A small image diffusion model, trained from scratch.
Data: trained on single printed letters, digits and signs in grey, bent and noisy, 197500 training examples.
Rows from block 4 of a small image diffusion model, named by matrix and row number. Rows with one number belong to one neuron. Each number is 128 + 24 x the weight over its row's rms, rounded and kept within 0 to 255. All counts start at 0. Numbers have three digits each.
After each neuron's rows are labels from the 100 images, of 14848 (inputs lightly noised), where the neuron reaches its highest value: "patch colour" is the nearest of a few named colours to the mean colour under the peak. Only what is clearly more common there than usual is listed. The data: single printed letters, digits and signs in grey, bent and noisy. In brackets: how many of the 100.
# fc1: MLP up (model.blocks.4.mlp.fc1.weight, 1920x320), inputs 0-106
# fc2: MLP down (model.blocks.4.mlp.fc2.weight, 320x1920, transposed), outputs 0-106

fc1.340:110116118146124176158123161112134104168096152136117115109135128178150096141130119103156158078099125109145140113131160174132096152123119146128177146136121049133121130141126117101121104116109128133122140108099127132137124113123130053151142102110136121087110091125125113137153134137119144120109115115139115175118133141189134
fc2.340:095167097099082106123106113157141119126131081092107110126148106139162128130123173135130160158126131115135144109151124088080104203130108109137153141109093143115151141133112152116105134091146132136078134111130114157107083100112146198106132111170133155116097144113071131139154114136113170115126086142161117129124129136156126
patch colour: white (95)

fc1.83:135189074151092150089139140122140117159108133157109129135124123108121138117133140146131135164132164138143125098118135134125123105124124127138138146190058082153110144129127133094113116112085140144145156102139125162082143188124125126114107143172122172149137098178143126122099095124157131102157168165140113108166107156129129
fc2.83:124150135063183099092124180153133164112132103154138123117127160130145129122111151146120136142130130136113123119125107112148128120117142125138127120119161152126113117155107151075096103147151146115142146112141099133143130103132129081143173122122124165125151115153137127116091138114147173134138138085107103117106142100107153
patch colour: white (85)

fc1.677:158136104118102148123096163124147106141127136122151145119126133158143125154129134130149109064116127163130091092080106158097123130083128146193149130138111095155149144122131154117140117122139187121150100175160144117130110151134112153113109108101155117121067099121144133108169122116139153097096126168115133149126154150169141
fc2.677:124110211124135131152125123166128107103126150146121140134136119093126150113113135130110099108093130130128136140119095159126090148156134135114127126062163134119150174119119171110105148148102124147163155113164102135080169149121106106120141103139114093088101128122128104130122146113133114125117146145147140138138128092089134
patch colour: white (60); grey (40)

fc1.465:176130130105123136098148151146123146112117123116136134116137078159129110140121131076131133177074106116099112116112092166087123107126154148132087135159140088112139149123130139124093181132161129132147145170163142139061145132143157118145105096122140142147106089134155126175107167124131119153157148130105114137107139155151138
fc2.465:127144113107087176113097142114146114140096126117136131126125102104135140103137106109150111072098137129169140133164160109162125145126087176122110126126128148146155112153135126144062131164097144117139130130130103156112109130127151107120103112150128138134114132127130129116122131135144102151131121079126156131154081101115109
patch colour: white (68)

fc1.504:113173110131130130122142130112142112128115114155133143106139115161173113154118105110125136114086131154167128098086117146120134115120116110133119149155142120161139148142138113150093073108132144100146156155140130084133120137131132135117101121178140157180126095135131124124138094094150133113122127134144113157165149123122114
fc2.504:133152114108047126151110138088144146126108154168151133145140104128145131140138161118125153155134128127113153145140127146149147166109087200126134133137095124128134147136123150119105152140130139181142150141115123158141113097185124127125135109125126143106155061170081146126112138154121118121144118113115109151128134160098105
patch colour: white (77)

fc1.517:122125114111109128097107145120135101162133142141136132136124132142104129145087078147083124144112180171120114128101131119129160140081124108125147156141112144164154120127058082117104145114144197128113136154121122167120106146110145125152145169149122116141105103118102136131146148139163138086087063116126137136095151139106137
fc2.517:100125146131092141129111146109121084146136112104124133114129134066177109132100135145112117089146136124118162146175155144146124126133157149148155144081157112133099140118139067127088119111157164174136124172131151156107087093124098122151154142149178108131150153113080136114115116110134105119124089115152084085139105133134138
patch colour: black (77)

fc1.573:158141081129130133142113129140103116111112126135157116107149110124168096093102110107104132105147123132135135125120068133099060123135114156140122160135174074133134149113121139123077120098120174116125139120150125133083102144116130102125106113126140150141102103106115109129135131100128133134120119129136109153117164147146154
fc2.573:120131143133107135105134106133123104131121105114113133115131093162150162108113147109143111114164115120138135140154125104191105154126049126127137133137114163153131126145136101135094113097114095145103102136108117100081137137115129107159088123164149170136101137133107134130145133117100104118136129115175133131139091141128119
patch colour: white (84)

fc1.350:144146154141149149120148123083128135127121123114104148132140116152133117138137151107131135191076137126133101110095113144092110115123166108164103117126105034112156096131129146109102154147143116134119183169157139155066144102145119118157118109142151123158114126103170141148140122113126124138101118183113126122122131143113105
fc2.350:163089131139103128077142157165129115174122142118141137121135135110134149119141131125088130072085126128135112149120136107155108124112163146127078133086123153133137128145123120117088120113124129098182152113137118207127141162128116143115164089125137117138129176161088151141104116128161081137110141078130129111136077127158125
patch colour: white (72)

fc1.139:143091106098088137134120141123135122120106161144138148130141139122154141152104163171056098082119149123123148110127078126175152108125125103110133134075051123147112109123131147168123100121057121124118150137133116153154109086095118122150073121153153131131158186167128108136130125124122119116125106161155108167099126200154160
fc2.139:119175104144118157109117092132132195140094143167112128116130114140150125095141096175124139174102137114141142141154111097117104138132077121133161131154159124111125089121096104203126177090138132120137135093121108114118105087112154146164090122078133131152145136124154119134084120108159172130116104101130133185165110111129124
patch colour: white (85)

fc1.496:127139101163139149123127146129166109124135141144171140110125126112162106125093137088108085115105137122086133082112147213137123136074099101121138131143133089138147145118120108133153118150153136100091121166110114094127052166133108100144150095129121148119067111114127107145136127175137136106155134145120117134135151128144155
fc2.496:066109129134105125126124126135130122108164135191148137130138090118130149091093158147117099136132153138124122144128113131154095161138122076115120124140169113129124113102099128151100178109113127147190092124198114128132143114164130132138130123150148136111124107104123136125117136078153192119122092131112144129127113131090137
patch colour: white (86)

fc1.628:155151089099104135133128128147136107132122123161069124118100131075146125138127136149066159145100199165135148078115103133162152087125126077091115128112064104143099155112120150141121119119122094117108149102183104152141143141121143144150080132129137147175153113158143136150116090082148133093179141141150105113140116167153128
fc2.628:153125084102168134134110096165122128114142131113111112138124144122125123099127108167110152177185121127129157125150106143131102146133109115136123125147156144119167114124086123129150175128131195152143127107111107117130072129078184139157133119087130140173160094161108131119085129090159204129119118132108134104141114159116109
patch colour: white (71)

fc1.406:143106119092122100080152147122136129118163176137179148121136067152115091124127081105150156163124140137146114110108114122097078108104176110104105121099175148139166122161132157137120121114076111089101214161140107168144119132125116091155108144097132160133129140095174141161137147110168086138117149098102130128125121129133140
fc2.406:110123078103136154132109142165135095103079134163131134121115181122123170174113130091120144185118117111118125093137134092092142160121123147098131135098160129175121189148132132134144100138145104094106121107165119123096101086117139135106101148162164139132136145143132121122087129147081143147108145165150094109107162190087146
patch colour: black (87)

fc1.625:103128123145055095130160154125155170076162105130124105113143106112181102165137095128124158141083160142124129146064108125122140140127095136101113124138110117135145126117095124129150175091067137119094174137143102163132154142120140089146132114133134108121159146161118126135129148140107138130112119093134113128134145124117097
fc2.625:108104150126149149219139190167127139085135132124115125129136136150091154077131100159158139111152136140119135129095130174101153121134142142131126132061125136113148092096103134148131149161139117116091080136128147161170130123126138135081130093074122132097112100121101126132147127139149133119133121173108127075107098157149140
patch colour: black (100)

fc1.288:137116092120136118157138137106142089116132136140132117121146126155114126107133103138124123143103154133139111093119137109140096110132134114145145141109144131137140122148115117114125142135116127136150159132130110152153131177149126123154093124104110142117081106090173116143135123110141104107136130104113140130121101110132109
fc2.288:104120069129115077112108109068131095144121135142142096136119136142139150119148130128148158141068146136132137154114126129209124121124112146118153130194155122128130153141130122126138121140144131116145056181084107106131141119119131130109117119102099125166098133086160115149089140124068093141127144180099138146125129133171152
patch colour: white (60)

fc1.539:119129133123122128162108140112165092161104144112106169105134119132141119101131111123144127131156128092131117130092123144077110140139178112197114127161145096114113138147139116098144095151091120163101141118148123095123128146127107138183112094120132116095142098125172137155169157125140124144154113090124160142103133129197144
fc2.539:125124160107083117127130131109141188194110163137105122132146144141114103118145064128166125119114143133120150138109154145112113133148108133119103127105159103090103145165134129084151150134179124158111137166083157114091140156116132114128093091113077098145148135154128137111090105101126111122128142116073095130116101112039160
patch colour: white (77)

fc1.117:129123158162096114151138206120143101178106113133146107119143133084142131072110125129046104113125137133140136152137114139098078183105075137139125134161110150134119125114107129109149125149095153110167134145119120139181137103101128156119093111171135105137100145117118129130126133126117139109113153151169115123122142127146125
fc2.117:096086052107122170143138178132153093119114110108119159126115138136137127148133110171109100118129133108147128108123194131109084129147187144137155128177125114115108124123102140064140141103145118122108101101106137118159106119133133153072128211146110134149132128130113144122108136145120155132139130110081121159110165126098140
patch colour: black (98)

fc1.760:125161146183109166105143141138155103163141158168155141105132101159155150126097111139114134163135147118114094117109154139090101109108088117151122113167132090121139151157132160090123141103124133121117125155157122120124077167122084141125138107109117122135095107151121103164149141140141155147160127135125116128112150137133166
fc2.760:116149103124122096173097094158128109115100108151113130125123129156117121132143135103101085139171153124132137106115076115122097169145101079114183168191124108094147100145141108126088173120138137105108154114122107108150116096142115129168117123094107091128148102076115127118119121164113148129136137150142133152130092105095115
patch colour: white (84)

fc1.104:158128079166094148121124144102139087097144160132132120114152087075116099086124113155127134058115137134148130089137121126106073151113164135133074141132099093150126118136122106156129092136159133097116156142122105132084152144113118069153151132097126120090150107123168099138150119097157177112115152124114110146131123152124134
fc2.104:133067105111108132117156142134128137113120136093127116128138134134140122090120134133081091154156125117142126126154169077130108157145172120129114131119092140152112143117144129107148088062077119140105130109135122137110089115131099168151101127147141123146131130137134133127171133146108116141146116189123126105132082148159140
patch colour: white (61); grey (39)

fc1.623:108175136174109133099150133145122100091142104144091112122135125106143125134116082128176153109116145147140096119078123094088078168149140111139101132143156144141134129140107125123096141133082149116125140164134137144122104155110111148145155112175143115125136126088140092120132085141117163088132099104130116131158133148138151
fc2.623:137118123173110129114137113148141154111137126142124124153112142118126158119138148119172066142103121159130141138145125099139115075126154150131098124106134135152119121138093119165118103095131116155160156090113123111142165102125122127178164115212136084150166160144145116147125151107173094137105168077124138152150114114145077
patch colour: black (96)

fc1.721:155152109149119150154132115156145126106149134136126138102120142153179166142090137140106106117119131147129105099115114182123138151125141171133127136133081100129119115135134150119153132155156121103092110106139121069133132105107097101114101110124145133161125130170096112136111123163105136103171104140160126151141145132116114
fc2.721:118094148180143104097130163150139110086146153136118110113142123135122107147134118113157088164118139119124122136169150105104100085130123192140094139127121133146136117114124127119091096193132150125178083146148165072183139081114127120117088113139136126147138103146160128123163148144101098143122151115116148129120140129149111
patch colour: white (74)

fc1.47:118126138151119115124128163090114086131112132127138136113143115153130149071114086125136142145146142157144107145107146107166141122107127136127152167128095132142154141077081094131120161150106174138121155130138123110148118113114153091142140159107126136130128110111108118130148149105129139119113091143168140147145156144103143
fc2.47:143143142126128073137093075113103138176099089114128119132115115104103093155091123143137130111130109122096137104167100142113133097127182129130095120100143155120114123114156118137138122137162111144096145119107126124144105087114127161128149139170115199124127155113093119143142123134124114146143099118093105118149108121119096
patch colour: black (90)

fc1.11:119126092088100128141155131116145111102113134159150090113137150153111087160114127155140161128088128150131116119102100193120090064115098157113093151117096119164121157132139120084155128119106128122101130093126154115139110147089118129141113148110107106138107092108115119136111131120139114100136084122167101163157151121196132
fc2.11:121170127105148128137112163151120131149138129128126140137136132144150076103136149120099105092155108131123149128103087115166114217132119121128154122143060122095142147084152134094137162071103138172086156142099086146109192107115114149173119077120159130140151129107141131145140134134108146122132138120122128133128101120104122
patch colour: white (90)

fc1.177:125145072137106157122164122095145128128144147136145099127134137121102142137133107105154127143153156158150116143107101137107124119114088133132126141131135170161133082133111123112141133135151149136131164134143128127133116188119127121148137151131097136158118142152136117143127150090120124118124115139128139129162112131165143
fc2.177:138102087108130100154144114149135134163111120078125162130144081120162118183145148120145075133042112111120123132172100153153111110134137135120089133156169149101130134113142133144160113125096129118127118113117167151118150158104142136116147109124191094110120134141140132139143108086163124143115109078169156119133165156165121
patch colour: black (100)

fc1.243:132137136155121127108124153160193116132111142145151130107121148150129147089087127147145107119126155135129133130104098158106092137130113126145168130162100093128143119142143131108163081157085120118101110142137145141155129159110134130162099121153173161134131180155139127157133144116152117115142137123145124144128178150192107
fc2.243:082120100108132133141114099127110121130147145102142100134142147119134114090114175127119138074109128105120123142119112168122146121142160111132169121084115125142113140169126139108146146148155117148088180122177106100152134163147134118155119107130102091122124133149093122123141133138123132120114111222123136124136116119108100
patch colour: white (60); grey (40)

fc1.316:107156151119145184149135148180184096127150144135088158119129124178159073128096118101137135114120164116121117108112088160131121116151100157123167121120146143144112147143131141118156148134149099122065133160145118080120114137134093169145088096130101109135138159143157120152115102180118121106160099108097088129140146149152143
fc2.316:102116121106145119165135162172102111073145137123127106148143142118122093095131124146116103106099143116125129121115084144147135133130076092112167125152135141133119135147148142122167158168106128149163178126111094130136109104140111110166078108149093134122131115098130123125139135168118154144135162160146115123125190077089117
patch colour: white (61); grey (39)

fc1.369:119179116148137161129152158109155133145146146144146134105145140143101154169110131122122172123157141140151110134110099108153158145110120118142120147089147121150134103103104151104132162132145135126143131162161120118158128124100126161138152154132126115091130085112111122139168132143131166110079125144137137134139115134159160
fc2.369:181123186161069131098139138163130108114132117059115119118129137125110152082124114158129103122169123128130131153141142144069153140136109134119045129084105134139120141083093142159148124137071128183121101125175159118156136089124141133109142111128169128192134135179167142142123120118134102111138132120092158120135137134102133
patch colour: black (98)

fc1.414:154120122190132155116108130087123092155107120147127114125153120114157114135134128103138138099161150121167126097113103144160172138139107111176170141109155068133166117068133159137125083124102161121134124180140104166109159144156128113146065121142144124087131143078110120129179123121175167123074110118121145135136159174149131
fc2.414:122079124120089112129139118171131134127129115101120142111144114080118101137079146133126124143115119121133114143141151147118099151131157118123132123149143168112113101123145149103135101118122127092074142130116140150111087102124121177091140117109141121145135159117116144120135142130150107122122141106166178106109096112185081
patch colour: white (78)

fc1.596:135118131110112116104165164105117149119150144110149130125143088145135102119091112087122152114143112136163134130075079113094121146098124118133092140137127172148135168141086113142105136127161154131105181186099135119096083091109117094149137143136123145116135151082096087094126131125092133136115090092146133137146154124117175
fc2.596:143131159166145152085114199127142163125106122118127131131161139107118099143120132154155096119106112118124146079146118157139114107116108165135134127103155104142146140092127143142181151154113123172078174128162091166140190166120124198114127116159132131108187111129166132143099131132100130128126129113131108121120102131130171
patch colour: black (99)

fc1.490:139161167123076100128135140138143112174121139126107131123132118140148120113083159144192110109116156144130132130100084130126086108097081117126138131091167117119141172130110138169124116114134142118095163110128151086095103131132101115101102098138165088198079149125108095125138105089146152114127134068131122135141181149143121
fc2.490:075087133103112102149140125143117146140152123081133151142110118154108095138126081117185092044183111138116104136148161172198063139132125146146088126138150132112116117148156099137141100147110121125123099118150141125157136147108173156169163137103115083123128100129142144118141110096109097125122073153112102134127142132136123
patch colour: white (92)

fc1.449:116146142100114128119173173134144107157136138130155123113120115095106100099124057087116127128080149145113107120110134130101118105111115089142107137134159111152156124126122126119080134113052123114110157121145131131090109178118135145141117159128113108111111113126162130134136129093184115108126137122114145132159140154200179
fc2.449:146159095130111118181122178133127110151165144134119158112097111146138146128142122164132146115105134134135123134126117124117125171118056103127092128125087182098154180139180131117125103112144143130115106123125163129098120112126134111133127107114114140073125109125132159121109125083132087108136117094134125143138164157159097
patch colour: black (100)

fc1.166:103126134107112103150083172108117107112128118136141103102169122118162155149150134170113120111120146149165080102141142149097145131173132128160134181095114069125123102157127135145120122081138122111116142130151110115159137121079129130106132098116116082162158068132153135139144118126159153064145132161125108142163132147158195
fc2.166:114140152131156117104148143154122112150133111124121124116129137115129148109109124116138164096106123131102098133149124126121178133114139125124132133128159161131115132111128144121191168159125134123080132137127123102145121100158144121092134141137157120143096094111162139130117114086162182120130152137146119108102165132152091
patch colour: white (66)

fc1.728:119124105129095133094137177110169126086179214151202174127119141108114110086123126121142110129127133188153118131116113151111167106091108109107119125118155131144128111130110190131094123147097098078125125117146130125151121143078105106149121137134116129119116107115185150189139160146142140117173133126098135131131106130126134
fc2.728:137113111127100170109130124155120092117103121114140117141138069117150105178107147101118083185154112108091135123138117166158076157130122124116116151172157140121152102122125135153138139156129105106119128142126116191064133125124123128095090109126138088100159095124132126118177121124133088148128101132139143095170163119151108
patch colour: black (100)

fc1.266:124138131159137142129097128098127115121114139133182119126177123098106095127108075068043135111116109125128132110140155118120115137107155090139137159112160137162146125092112129166105146126106156140139154176110106108140110078053129120142159148119141107131119137091137105135156129098138141129097094130138121189122116114123151
fc2.266:107163107135100122087171117136132132123100115050123119122136106170146135148120135118167120112139133124131117122117103135139124109118134081145121139151111112114093091081140122166166151131114061093108172121127127128144123148213139120131149143138137101129091121140145116140151142176128150133140134152108113163138120100123123
patch colour: black (82)

fc1.274:148140132135084122086115131105146091117088141113139174109151126129119104110110096122090129080156147182155122140112140133160125151118153130130178134109101139160134158156072153126119109150100132114111141148129141122135132098113128117155097166180118124123175152120158106117175116133126186086119085102159134149130157146133128
fc2.274:110064160124142111093138150204157157118150139125104152136122130115097155136101141155177158100140121135134129120153142172079127126129141126130108116088112136112107117044137104168117147158118144106131172149112104108127106102114120139145100137198123135120150148092182119145113127156181123135138135134126149132131141154102169
patch colour: black (99)

fc1.23:139124105131116130134113130131120122152156129146141098100129102098101191114129151169128139122093144140137098096136117176137156146153125137168112140149030064134129087096120139087128074082122122121129124092130097139131106146119122118126101163114115139164129139190082123146125118176147117112152140167101114141141102161141120
fc2.23:120139109075143122111156142121130138122119140108133120139125146118143133093139136169142131154095132150111100121137139085117147119122119107138090139168167190113121126083110108123144143113123148085119147093091135098101122126109151108098119120148123167167160113176160121145084128124137163132143143129150116122113157129113099
patch colour: white (71)

fc1.20:159128164165116129102126113105112136120120110109144154094145105162171153142106123102155117129165108102097135117095080153070111106128123114184126123109108083123136144121138140162125123132149145136111142143146110147137138117130152142123119114091164140144115145124127110156135163182138131150138135107156122147112104131155105
fc2.20:137153117074080132115152115106123151164127133163114106124117089127093178185129098165155155130088126119108146120151096091108156112122087158133136126188135126122140103125168117155191188127134134112096155143110143151148139157111097123151131127106127164094148110145110132133119119160132143146124122151135096110109189124080161
patch colour: white (80)

fc1.664:129173111158119120129169133101141113068142123114112133101119145129146116102121129129115144124129145151121100123077135128136087161138172126123153125144112135136120193154127140081122141146097100125116125120136143154118146152122109120114093124131130172149142110136186118172138127115103119121177098146164128126146134142118092
fc2.664:114102103134179108122131126141153095169142081147126187098165129152129122143096148091148114116109117127143141145153151147114106135119128126128102139097151091125147135131109134103122074150160123143153155127083126140109124077128146096195114137169115116099131098095129132133113114138116111121150088061129093136133124094102139
patch colour: white (65)

fc1.556:095162155148150120147177121147148095140123142116144143103128122092112097124112063147108115125157128132137138134128160166144108133103118082099092150165100146177125113109121118096109086147119130110103112087127115074131066136125140102171150162158114137113125111112139100128129132154140178129127099159112067146165141146124147
fc2.556:061108121130154124111123103210117134112111128112130102124115119110130126098126084114130152099050130117127128141092147172139091164115126084123098140087095136166143098158136155161136195182131130131138154108093127099154124079125133141128085130097116134171112123137161144135167119132087144129135137158138161137156152144160150
patch colour: black (75)

fc1.212:158125111141118146126135133109115130181140127159121136115127096136166152139110151148120171080075136151120136110117132229158163145145117100129130132128078059130144115119124134132113123123147125123100130118121106093087119140131147150119100120127166166128133145135116116133148113149150153117137136134131105145120115120170107
fc2.212:080101118111173136103132142125124145127125121097124152085142114094136132123104189148115160157156159125117125131144146094103120178133094109126119118164130153153137159161068145134137151166137135104082108098089164088138112145117134162078125125121133170179137104101151117120130135108131126139140111176146187120121201127145083
patch colour: white (97)

fc1.87:150145118099079129090106169111134083118132157110121126102144137118126152090120151136128128083112129119136136095104128106095075076113114131141173146125103122125139169174141141139161076131133126118067185105148144144158132116127136115155119126086154156148168130116183113137163111088163112125125114113165117164122156158140107
fc2.87:159159133121128133119119140083105134105132119128133099133143157081119121096149153127141118117120125150111126125141114098100147179117133184124086134113136118125125098174093116130147141123137121126092179137152126145127169157147123167145175137109102073114121128134094108120120134115155154134120118124137143138129118148119133
patch colour: white (93)

fc1.33:144133150092076076127151133106131127140136143103148125122132124131127129165129110137143108129158132131170134113078117121159116124086180159128102138104092155159153140114118098158085102141127134091103145128102149124151155119129113141105134152159157124099126122128140096120150133144109157112108076101168159139164179165138145
fc2.33:137141160159131149128134141086113123115121139146149137153130166183118142076119120169139122086137148106126115115090106136114151125147109168130157122208116146122144097120121113154114120113137129134140105158115095113132147152118118105145155108172170144131166110145152116156120124161103090136115145111085137112148136150121081
patch colour: black (87)

fc1.144:150168107148123155120173121110136095108151124126123135090120144096098085100137027078075119123122143154134109122132150127115136131123142131141149131147146124140122136117100138103052131142118127134106134126124119161116166147123132159130138187132112155136118096079148121117114103093133130115150124127157124101164127097101087
fc2.144:124117098098119096130116122174121070121153125065132151128125120145092137149124142112156109093097125125132113134140179120146116129134137100131072124116133128134102156112181132074139140165109143123127153150122126145129038104120110095144126141160141160097124092072122132122108136187098149132122123131152112056097129128106178
patch colour: black (83)

fc1.374:168145129142119132112106133127163132135079132136136084103126106109160137127108134103126135117137149128154113076081095157163097114117147088159112139090127069131141144107134129152125136128155122131117123122156129128169121131119130146105154116139177131179097139137147128164128089156145146128123126162124107144175118148096126
fc2.374:113126097123174116132118146154117151137189132146126100124114141142105177152119151072124084107118114122132153135139050160149122152138136138132124117197115136142123166096118151105173139129105147106149156131105152135169137179144140116130141151132089149089143118139148096093113122150144167111103102080144185143127157115145153
patch colour: white (61); grey (39)

fc1.38:158118088133092154103113156163132098090128158140112167125142096127131107134130113111131124138101138128136135112084072130076106125149163126170090135121130116128143151138145127132141092168145145127133175172131125155096142150147134069130114128149121191135114119099119135123159114132087119114100109030153132115126145144170109
fc2.38:140142078124121126104125109124140120123136141130134134111127148106141122130122145110105108097176109133119107156163059144121105185104144147114098118110149141121140173086179089146099130087149144131114049167136162144129151085126128130125138125144145106103103116133158124115128128087126135129140122189109145122136138112119100
patch colour: white (81)

fc1.518:174133095138103102115155120143136156111118117107144144108117124133125151147137133111164166151135134107165165119105109137156150131113104135118133142128124170179144141116101096098039150090133117102108136155114127121131118093114132151129110148100140136134125128120150115107147089142135167105096147163130106168190126172149133
fc2.518:127166115095107133122084096127126145149101108117124112119139173122079116157079114114166154125099117131116144101118136111099147095130079087125090128138179051117137137142161143094167171136107135131100197137086092129086153176131133160099101134144097125100152109125120139110082140122141165135141124130124098199094102118104141
patch colour: black (77)

fc1.397:144168122158096135146163119096162037102113150135133136127132161135140066089082168124132116079122133146146135121128177170177074114102115108130160116111132133171116146131122134114143133135139138113126126172092155118130124108127118144171112126150127116097112111087133100126130126096135155115134106100191120155168138124131126
fc2.397:109138115135076148172102119101130097113116112092118119124152141124102079060128136125114113132114108127143126133141070146165116195132127062127148145158158128117118123156136154094123128006151124126116163100104108119126115131120134123119121118136118136172123151125174130139131147109097154146130156140119132141110176133115130
patch colour: white (77)

fc1.484:109132117123105109137103100129142130105099130155175131126164109135171137141128124147119093123110144117161122112102167130156078124143143131156116162182130126145139144131124117114116096077134140090095100089131118090121081119109147131134132099133131118160181108176161119117168099163140138086116142144122137169169149188148108
fc2.484:129172153114114135109108080120121139121112161127130152091129125118144125128121118092165149130136113142119131143153103103045156131128077182126112138118122122093141105128128152131136123143200135110150117098113107134129161078165140130174142114121124153124151118168111149109133115152120106128117134111124110156119133149120147
patch colour: white (65)

fc1.463:154166131109138147155103159113120108158143121140136123098140098113149145145106156149113109061089142163122105094103088143086158058140131089164123129059125103128129093100134118118127142101107144129158166159178136081139130152143134135128125096163162128161086135110093118131166127112164164109139115116134146136132155134116129
fc2.463:149137148050087110156131096081143109154141141105122114136109154097138129143117149120137079111188129124152126147192106114105129126129146130125148119161167117123164091139106113134119096185159138159100138125189139098140163138156166140169151099168123116107133142123107141116141118160166162112120109136105147149112123147115129
patch colour: white (64)

fc1.631:126134109135106114125122134121137107154102126139115143088128136108169091112105142136114120118107144154138108069080147190159119093127162120145132133083123106153126135111145140124127110135143132109107137096142162094093132142121120101132107082138132131109098096148149097130152099123154143092124081110143116166181125147171137
fc2.631:104127117126080151178165076145117094146109117124131128140134085120095151138132177126067133120098115128110125106165097071147099183138073132117161131178097131128145155126117120122153124095159139130122138137152123142147143143081111187143143109169122140166136147081139127132155137144126163123129143182151176122138122149138121
patch colour: white (100)

fc1.723:115131082136127135125135146085134100154138139157141115106140129155094138118127135119137112088116162148178167138116139141151154122077131126127112147099139122143143092083105114119124087122122180121130116151142145156137078142154114152161099159117114137117076066061125110095152092184156128118074113137157130125142121121133147
fc2.723:111102095139118110148105142135125130078160156087128142126115133111108152090104163090124063105120139134116131135156117127095085159143163118138164138146189103134125158129160150113135112112064122158119149126137102121129183125139113105127112156141124116149115124094164148119130109122110150121119129148081127131115102097138146
patch colour: black (91)

fc1.238:145152099156099156118154114141174097151099155149133134128131122157110086096082158077106123108107148109117135143127100141088153170081053153141149119099148153140149141069107110101128185107100145130123137167097146128177126121115100129147129144121135117113050131106109105145132140135143127140132130118132131140128179132126207
fc2.238:137110186115155151128139171175139142135145130075129123110136120157112137134150117143099163119079114127130125098104141144093157084125176119139081132123157141147115137092100127130152173153107131111134141142155100136184123118130131131142147169109137146164150122148192124136131117207102149143131139156114166125113137093140115
patch colour: black (92)

fc1.708:153130076123117145131119120126141132109138133142115145119134113139140156148155131127110131062077150118189126113121128153156111091119148084117175182128132112134128117144129123119078093140125123096067131106157128139118113146097106112132127106087142119155147119151122112103169071149160144115108118151129129181144101134132130
fc2.708:184151119120114130162091120110114092174143120144122104118131107095122104121131089124128126113148136125126139134132144123169167167129169198116095136216122145127104122146092147115131169123114132135111113132082119143093111112146132126083150127143140094156129134136100127124113127107104070139134139117143146130115106141091104
patch colour: white (68)

fc1.670:192114096089127097104131127108146127118118127115155090121131110150157056142132122114108120073121135141145123091097153162079123093100132115102111143158148128145150125125133107139066146095079152125093119119107152146119100133129139086139127112114146095140079169116130103120113111139113132105112122157111136146153138151113145
fc2.670:160143125171115141158146074137152129058144129122138058128140114154143134140128104160100185133127132113138119133151129112149140167129087154109145128098167136169107118161119157125068070146166136121134155104191108173168159110128115134153104142117124088133126074124110124139146107146158117121140166063159167126133117143173135
patch colour: white (64)